From a checkpoint of a small image FSQ autoencoder.
Model: encoder arch caformer, encoder norm layernorm, encoder activation gelu, encoder patch size [2, 2], encoder widths [80, 160], decoder norm groupnorm, decoder activation elu, decoder widths [64, 64, 128].
Rows from block 3 of the encoder of a small image FSQ autoencoder, named by matrix and row number. Rows with one number belong to one neuron. Each number is 128 + 24 x the weight over its row's rms, rounded and kept within 0 to 255. All counts start at 0. Numbers have three digits each.
Before each neuron's rows are labels from the 100 images, of 14976, where the neuron reaches its highest value: "patch colour" is the nearest of a few named colours to the mean colour under the peak. Only what is clearly more common there than usual is listed. The data: rendered scenes of coloured solids on a plain floor. In brackets: how many of the 100.
# fc1: MLP up (encoder.blocks.3.mlp.fc1.weight, 240x80), inputs 0-79
# fc2: MLP down (encoder.blocks.3.mlp.fc2.weight, 80x240, transposed), outputs 0-79

patch colour: red (52)
fc1.14:145132149107100117114146119125123158160151090108075105127136119160103135163120118167141144112117112170131119092178133124102117099126137144145101073105159105180123166174117139088132154149146118083128137131101098144141116114118135101103145141
fc2.14:133112126128116128128123122126120107128114120117183124128129130119154122124120125135111158124128128120125124134124139130129149197115124124114111192135255133073106122093131129119103129125126127141127132123128130131113126127189121128125134122

patch colour: green (59)
fc1.162:118092097147124112155157139144113112110116135169133168122161131135149161104117169134099164107126144110103129146129142144113138151185131118110130162123124203121123176140119184124135122123134162156108112180144160133147109116162106118118111138
fc2.162:122121086080139126166149118140146183120159135126128133107125142134145143139183129120153141166141137133139125054178149143106137100101120134125127158132192147140128110130104110098123129143115148144112130091123140070107117140145139132090111105

patch colour: white (26)
fc1.155:106119118138166144128120119124097095091068121157150158136144149109129105144106172139114159103127134097084136107098170145185122086199142140115164103127148142107118129118108123129131127108135130129120147103135149164107131115142090159128098130
fc2.155:109097123061124147142157144119147120141152078147138147104143128115126156098165145154117143116135141135129138118134129121154157126128139116154151112088176137087046118149126110104126158144148122101112105147111122100130160111134103178166124111

patch colour: green (42)
fc1.92:156113103136130116116128139145115128132156134144123177121141095110176170110141170115061122128136146129128139165138136136143171174136139112143111164124138136124106142132138203144128122126129172141089078138132145158143147175140133142120100144
fc2.92:130116097075141121116155138147113095113118136127132157123117147109175104166173127149149112199129151137112156038169144133124127101130117140131083149145130143109155167141118119080125135140130141112116131118138138118119124119148129089111132121

patch colour: yellow (35)
fc1.32:139104138100131128141122106115081106136161181127166123146096144117122132079131098143173152112114110101137115144092133115167159162113115107134166114105112134109138161154157139176109114117132147109158156190146131124131159112131101133140145085
fc2.32:135144113155096133091150134128099098124095129101127154118119141094149121172169138137104092147129139112123152065140156127112163058127153141109126185107114144144153138189111118115111120100133132125114113121102145135096156108155138097118132135

patch colour: pink (48)
fc1.143:113097129148098129147125115140132072142093156130144085153117125131137149124132166131100138149148109091138120152106129138140122165170145096176109140179118157069124083135102126114065107139110141132134137114115118128117104144153133112138145077
fc2.143:118136140127175104093116143142085133103102131168131166138108113109175112107128119123153093145106151149109155086117129119103104132145121107173111168160110121134148182105093149156156128122145114155114137160113151112097144160148110129155091095

patch colour: white (53)
fc1.97:100130130134132119101131109130140142144109135123122204108140126073124130131115145134135166170146117098141149125102141126161099133156133168140150122086144123111118149126136189127095110138129122144132118080132119151142092125130091180193106131
fc2.97:129134127113132132152134129119148083129137110139167167140119150161161081146178110079117144149116117194096112119174123116114156120120122079137100137160129105131163153136118108114167123117131145118127105135115118123147125080167134101083125098

patch colour: brown (25)
fc1.161:081128115107152130131079130134144099072173117148137128136112148127151084153151126110148062172127135130113138076134156132128156100157119119147108146169111138131135108099078128136150126118142124150118120139148153133120103122154110104075099130
fc2.161:119108126093128131139143118129116125135158090122161155130134112128129094092087107166146153109126132126155126156118127131131114169118135143172129143070163136117122101109178099112048131126117126110123179110128129128160130103117174135168134096

patch colour: brown (35)
fc1.22:151129113127136136157111135130129099089144121122157095190123135138132169136151093097134144106111153120126126160104101132096156126118105091130133115140074151136122111081148077120128131129107154111088110162139115095152137116113145068100136085
fc2.22:102140130139153149086175118108101128146129164168100134104116137099135137114094131184133122099152114141149131084085120117147168152112126168098150160101144135085131168165073136130116133134134118156137144091105110132098106146136129136140121154

patch colour: pink (46)
fc1.136:092110149151182149136132138106074117118154184162132123132144123114130125118130109118128142106147121142136135137113108107139169135132115101112150117140115119140139106057098189119120131099130111160155157186164132154113123105112102083125118144
fc2.136:159102114108100126138139143133211128140116121098144144114126139104107152102149157152080166162127140114111113107147131138089144122085115116170129104105167119130149135139170097171151134112136133062128084134115128108122117115120145121137105118

patch colour: purple (89)
fc1.45:149111102138121133148150159139118104073176133130110147099177157132135118070115146127159145146125156109171168159097138112126125140103160110136119161127125177110120129116150168135137130144085121114093114121132107125099160145151133173113139093
fc2.45:143130120122105139189129096118146162155090113087148112124109112146113184164125130158078174104151094101152101131135180129136148130138109139113140112125164132120124104109077112136113129152126134129143101108153127103188116151112140135125112150

patch colour: red (39); pink (39)
fc1.23:126146147153168132124121119123144095100121151158151161161151121096152123095125128098131124094102115097136175133096108105137177137136171101144142173106087172096141124099108163126148101130079122143122116104119108142081150104122126140146149110
fc2.23:095141113087167119141159129133156127108158143135196163123146136140126147139123108099177109149125141162128154101148119128127131119147147112121136143127075141143097118101064142115160100124095126152098136092153115121125132100111131072114134162

patch colour: green (68)
fc1.72:110074117114126135126083122120189096130142146122161122129129152147138173144108124114085120103159138085102125090129158143097172156173120158183123132131104136104088117116127076152137126110114124123097112101127143112137128140127096132158118130
fc2.72:128142122098119126148131100139133134173070117107162082109116121124124168171141158111123104102150119129109087108115165141090133121112112148132141152131132116152116109148080085127161152146159128150134090105105182155116112168129134138122085148

patch colour: green (31)
fc1.64:142141124160124112129121126145141142144139132112140153129146134122146169082178129150136184161125133112149156180114146130144172120190138141175141126093143132138134176122141174142162133124135161119133071173120146151141142115123126155152133128
fc2.64:149132125103107112171126135157129150108148104160141096126104150171125114152126095118116144115119140149115125101166126129096105143095105130067088149163153126131143119096120131110061133140135133147129195162120131129096099134180123114101135121

patch colour: green (76)
fc1.226:109063103122132118124146116134166099125112156144132106129126124117149161131147139096145121098138129105087121090132107164109183121169100144137128188133106173115103109131149133129140094107138152130128111087134161151114080149102119130141100087
fc2.226:157129102154125125121100115128126124114138162180126128148149152110162137134090177150131179116138125152125112092101108157126140159122110109062137132123181161119117124090138148096084114122158136148127147082117158089105122132146123105155113124

patch colour: white (26)
fc1.70:159099123116158146119125152113073103121118128135141165114129122120117142147135169133136108105143140106097135147088134106165083110171122120203138166150120155115112119122172120146145118103096133129093126095108110104117136171126123170152122092
fc2.70:065127108140110131136132135130118122131134147131124111112098131072137113113160111131094133124128129201083087169189132126115179118115103167101139132126106129143128112150134139107150121134137134093135137135122126115130155139093191120093137155

patch colour: white (40)
fc1.237:114126124132114143133122114116077112130114143142125098128098115081164108108074155114118082151125128145143144112132149128107158171145150128163135156110135123053073112152110145167100133139138104101132108163111135155126125104112105138089099143
fc2.237:127142163111099152110155110097085103158146124123111116128114152154119162117146136142144095109149078147130091151129180111134101188086106183101116147102149109118121105160106103148116122117133119128165160136126108093117140134152132153108142159

patch colour: pink (42)
fc1.90:115140109128179140184124118112108120108124200142140134119126165078105143129096112113141133129137130119120110106123100125155127114151122147161134135164124131125115101111179146111121118122139116123121104097139129065113078146099138083085119167
fc2.90:141108129133116133118118124123173128132119129151137139126116131127170140112110132160109138100129126119148116108111117129161117187164127158105143137120195130065071181126151130129096115114130124110132092130115133127118095104153115159165129058

patch colour: purple (65)
fc1.158:172103103147110129135141121122144142133108142118095175117127146148126098098085113135123137102135120098171143162098129136145122147143159112150118119088131161109131183091147125127113075138101156097094093105153093087146117141106164138132146096
fc2.158:097147118052132116107114105142152141143141096149123111112122128182149097152153112099173131165135118182129119127183107146137113144132126116119114140123158123117102060114098132123110132152115150178126136115144106160133091121156138136117135136

patch colour: brown (35); black (32)
fc1.191:126085113143131114141101142143163082107156148139158084140151143121141160139135121120121152184106137136111133162139129144132167162137141091169116156122138140117127107151190162112120118134141147129121080091148117148100102134160181131102151111
fc2.191:134134107118167133102165128137101111107142140134113198098112130136131085108101094153155085093143140183123155134112138130149111118123126105148120138136135138095127148155132143102078124113095145111112161149152104158108163153143089120139147177

patch colour: red (43); brown (27)
fc1.51:101134116207104124120162111130127101100155141130105138142105144143145139169133089051127141154116111122097157146144086140105111130120149138153121130151138131123133129122167205123149107140112146147141142140129136128084127135127165122104143111
fc2.51:114053132136109138158153118124098106127168140122119148121119139156129107111119140128092121153135112164131135197136154120129079166133114104147142126101124116107086104136192134152123138149114130076136152160146099152133117147147116136102156142

patch colour: brown (48); black (42)
fc1.124:133117129131177122168170141135132119118104157145116144142122137161129117154117134105164150092129134120102132106136142141128100128133143133106120123151092151140126087136060120117108108127117137161113179091149089158075082104145132092135180142
fc2.124:130109125147086122136111122129153150133130113111157129139114120136152118107115105081108173186125124093117078183169168133115128189105128109119094144110174125103169132118184142106133123131125131150114119146136111115110107105164129121145149116

patch colour: green (96)
fc1.83:178105095117131114136150112150114110128071132124140101114116148098127140135120158099132148089145157104115152134103095166137133141143114170147122137151103147124129155123147167165142116127144159138118101116112180079137137169108127168151075101
fc2.83:141151161157129136120153129112098101125109125137114147140120088125181095091147100163129138173117114146144139132129149086141121111128125092124096158129176109141171132145136180095133134117129105111143097145118093163108196108139148123130162136

patch colour: red (51)
fc1.2:121083151145111129116134103115128132123127149128111160160097121083129139143158114109113137155086112140164152122116122125175161153124123126137107177174109140080084166131123155165097068153095131123145088137129109106117140126119111145108160141
fc2.2:104155173108119131137120142113175156125115105151154136127126130117135116116115120137096123107112124137143110147125186096107132134107131122158156138139121083160169114108050124137179139118154094122150080156101100172097125120116143142121129159

patch colour: purple (83)
fc1.24:150150124148146142114151145126117135103167124121118166109134158107118134086141123120114115113128132080164142164078137107122117130090167132131164147147119188127116140108143194128150117138082144119094158142102111144074161131119116161132139114
fc2.24:152115131122137129161112120109126120088142127136157149134115103166106141114110111139124127115127118116154148156112172104162116177118153116164153117118132144101082147107079114112155096122077126105111137192096075138150157097125138148129169132

patch colour: brown (47)
fc1.176:160127160119193103106112116144155105134128137115146121173114071128146153090119104118117126128105118101122121122121155117098162169107109118131138114155116112135133165106155105175162130152120117122148169138126146174116124112097118135186114086
fc2.176:147081130084075133128140131122110185161132115099130094100137155142090137129093160194140174132143116115152114181134111128110139147115118111170120116084183109106126135107115152118085151132133131105134126132149131135104137122147139124119136129

patch colour: white (25)
fc1.129:126081112119109120117084116140130144118147136149122142136113114092139152095101136139063110157130128146143121159133117138146168185139097123152122166126119143103090124164162168181121117142112139111132091149154132090151101124159126175116141123
fc2.129:165184130133121122124130120134125152127103121100157100143139131147162120162119104168145169127125112107138107109108168133142153089072122138075133122129142138133184123085070126120115130128133145162137107132132133169061128124118117109130136151

patch colour: red (76)
fc1.28:128130132131111140124160116114115143149143079131095094136132135151092150140124110165150140086135112179127104098151137133092108113107143140127118075081152121155115145157124119082114152141137128111117151137093078131134103067118123094100144165
fc2.28:136119122117115130127113128126125104128111118110180125131124129120161118122120125134112156116126125117125126132119139132123152206112128128116119193136255129074106123093125134123103125124126129143127126115127128126110128132177130135125134108

patch colour: purple (41); red (38)
fc1.197:103119123162143138110130137129110128112120143119117148145116109092113132130154161108095152143123123110129130122073148118134119144083158093177100127170108147116152152149110198080148100131064130133124143114141124184116161123151117147114124152
fc2.197:137118151168113124158134143131129137137145129107123165123139139134126114119103156143054121099115118122184136114094128107133135152096143131166131124168136141122125125112113099177090126134090121084123127171129071100135182137120119155150163099

patch colour: white (72)
fc1.202:131087095129142179129147147088150118107116147145137127107133139066141117077115137101101128135160149078105114146105116106107155130143137119137146174116115207094115125133117137147136117090109121113102080138164119126115144116107134136104125131
fc2.202:141142102146110160140109146107129156115164125120110134076146180138112167167147121136128129098161131123137110142162133119125106139126163113086132158099151138102144153176099121112131139128121128173094099091123101054120103135136157117102145115

patch colour: white (79)
fc1.120:151134133114140142122158134114068096107147140167127153103182153077124158092138133119134142130144145138147143125093150119134144137175138158112175147094140122090121127072118112143117131125134091120142130126140134109125124077117088125174103164
fc2.120:154159110160085127115092135123156157150145138101146146145097116127089104153119124101096145145131124134133137158130153132141138160149099110159102139107162104101084142124175140128126111094138125101126118126089118081129131081183167147083119138